{"model": "model that predicts concentration at each pixel", "dataset": "reaction-diffusion patterns (Gray-Scott)", "train_examples": 95000, "image_size": 48, "crop_scale_min": 1, "horizontal_flip": true, "translate": 0.12, "color_jitter": 0.1, "arch": "unet", "norm": "groupnorm", "hidden_act": "relu", "weight_standardization": true, "pixel_unshuffle": 2, "widths": [48, 96, 144, 192], "blocks_per_level": 2, "block": "basic", "attention": false, "upsampling": "transposed_conv", "loss": "mse", "targets": "concentration", "init": "kaiming_normal", "residual_init": "none", "optimizer": "soap", "beta2": 0.99, "learning_rate": 0.0025, "beta1": 0.95, "shampoo_beta": 0.99, "eps": 1e-08, "precondition_frequency": 10, "max_precond_dim": 512, "merge_dims": false, "one_sided": true, "adamw_lr_other_params": 0.0019, "max_steps": 3600, "batch_size": 64, "epochs": 2.4, "lr_schedule": "cosine", "final_lr_fraction": 0.01, "warmup_steps": 720, "weight_decay": 0.1, "adamw_weight_decay_other_params": 0.05}
Rows from block 8, named by matrix and row number. Each number is 50 + 10 x the weight over its row's rms, rounded and kept within 0 to 99. All counts start at 0. After the name is the row's rms in percent of the matrix's.
# short0: shortcut pointwise conv (model.decb.0.0.short.0.weight, 144x288x1x1, standardized in use), inputs 192-287
short0.8 081:61 42 63 44 44 51 52 64 43 48 46 51 51 66 47 46 61 62 48 39 56 48 46 52 56 75 67 51 53 62 53 47 50 51 52 44 56 77 40 63 43 49 60 44 37 46 56 40 54 53 66 51 44 44 53 51 50 53 39 48 47 58 49 48 60 48 55 52 66 48 63 52 57 40 48 50 45 44 49 41 49 51 52 60 48 53 56 54 54 47 48 56 48 53 50 42
short0.9 092:65 52 44 54 48 48 55 49 59 41 62 48 49 44 52 54 48 54 58 61 43 54 46 75 58 52 38 52 55 61 43 68 51 34 58 62 48 56 54 65 45 46 53 61 48 49 40 56 43 64 46 46 56 46 43 55 52 54 55 46 54 55 49 51 60 58 65 56 48 41 55 57 46 50 42 45 40 67 54 33 57 63 53 55 43 46 62 51 44 47 50 57 44 27 59 31
short0.10 097:48 45 38 52 41 41 49 41 50 47 50 29 47 38 41 45 44 44 45 38 49 47 49 46 62 44 30 45 44 43 37 51 37 64 49 42 35 47 41 48 43 60 48 47 59 37 48 44 41 53 44 40 48 53 55 48 49 48 42 46 52 42 41 40 46 45 49 47 45 43 48 44 41 51 56 43 43 51 49 27 59 47 46 50 42 40 54 41 41 29 55 35 41 28 49 46
short0.11 103:48 54 57 69 43 65 51 46 50 60 35 56 50 65 57 53 59 51 43 46 51 51 30 50 65 63 47 58 49 65 65 48 40 48 61 53 51 57 43 57 42 65 54 48 53 63 49 37 56 58 61 40 62 52 54 50 59 55 48 56 54 40 51 48 37 60 58 47 42 52 40 39 50 65 50 57 50 55 66 44 51 55 37 46 40 66 52 43 55 56 51 49 44 62 62 57
short0.12 084:53 52 53 54 55 50 39 37 57 43 55 50 41 43 51 45 46 46 49 50 52 46 45 36 51 51 47 52 49 56 34 63 41 42 41 55 51 50 60 50 49 62 44 52 43 57 49 52 59 61 54 42 58 45 51 55 44 44 24 44 45 47 56 41 37 47 47 29 40 46 55 48 49 42 50 58 50 62 56 48 31 51 41 44 52 56 58 43 54 54 48 46 49 56 51 43
short0.13 102:41 54 50 34 66 61 38 40 59 40 39 72 48 71 56 64 41 44 52 40 60 42 46 56 43 46 37 73 63 52 62 50 40 23 43 50 46 65 45 44 77 60 64 53 40 47 47 51 64 45 36 56 49 48 47 40 65 39 57 75 53 33 54 56 48 50 52 58 48 49 71 76 31 50 48 60 38 50 34 36 42 22 44 52 46 48 54 52 34 43 41 48 33 57 44 39
short0.14 099:33 53 38 63 53 60 48 36 34 45 37 58 54 65 50 42 43 46 52 58 36 52 35 35 60 47 51 39 44 60 39 34 52 51 44 59 25 42 47 53 51 57 55 56 59 42 47 31 49 54 46 54 37 48 41 51 51 46 58 57 52 45 61 47 35 51 62 50 35 59 35 68 52 49 33 53 54 46 50 32 57 35 65 61 42 39 37 40 44 37 36 43 27 42 56 44
short0.15 119:44 58 52 20 55 65 37 40 51 61 30 50 32 53 42 57 32 57 65 30 59 40 60 51 29 44 53 51 48 51 71 41 41 48 24 50 47 38 51 40 55 39 67 45 44 62 67 60 54 51 66 50 46 54 48 60 68 35 72 62 44 67 61 71 48 64 59 59 52 34 35 53 44 43 43 60 59 80 57 57 45 58 30 50 67 49 51 53 49 60 40 38 26 52 48 49
short0.16 084:50 57 48 52 63 47 50 47 60 58 58 58 57 55 56 48 56 54 58 53 48 50 57 44 57 50 54 51 51 50 40 56 47 53 56 50 45 51 61 53 51 52 52 47 48 46 51 55 51 67 40 49 50 43 52 44 57 54 51 62 47 58 51 45 52 58 56 52 46 54 54 52 53 48 52 49 47 59 43 55 47 53 52 51 41 46 62 49 45 49 50 58 47 45 45 45
short0.17 082:47 49 38 51 32 49 45 51 58 51 49 48 47 43 47 55 47 52 42 40 46 46 49 51 55 51 50 50 54 58 50 52 59 37 50 46 49 40 39 49 48 40 53 55 51 48 55 46 54 50 54 43 49 65 57 59 50 33 54 53 50 46 51 58 54 47 30 50 50 37 45 46 42 55 60 55 58 51 47 51 48 57 47 58 55 55 41 50 38 47 44 41 38 43 44 49
short0.18 083:43 51 52 48 42 41 44 44 64 43 38 41 45 56 47 44 52 50 45 60 44 46 46 56 42 49 55 47 51 42 57 51 36 44 48 41 47 36 54 51 50 44 43 58 48 42 44 41 27 59 48 51 53 45 46 46 62 43 57 49 52 51 42 38 43 51 44 49 50 48 44 50 39 36 43 44 39 39 55 50 51 43 42 58 48 47 36 40 43 44 45 38 51 45 43 58
short0.19 089:58 59 51 45 33 68 61 64 57 62 58 53 43 46 38 55 53 43 48 47 64 35 56 44 57 59 53 55 45 63 51 54 50 62 54 57 29 52 50 40 42 51 57 39 46 57 47 50 64 50 55 57 58 50 38 55 56 48 41 34 59 45 47 48 34 32 73 60 49 51 50 48 49 45 53 42 34 50 52 58 57 60 57 62 48 42 57 40 57 50 48 58 29 49 30 52
short0.20 127:61 58 53 42 55 53 41 64 35 58 42 61 59 59 71 66 56 34 53 59 52 57 38 71 64 52 75 48 50 41 50 53 44 36 45 58 59 63 62 69 51 60 51 32 42 47 47 61 63 38 42 39 35 68 61 36 52 45 50 38 36 50 35 53 53 32 50 61 41 36 77 52 67 64 55 63 52 55 58 37 39 36 53 59 35 53 33 29 60 34 24 39 68 70 58 51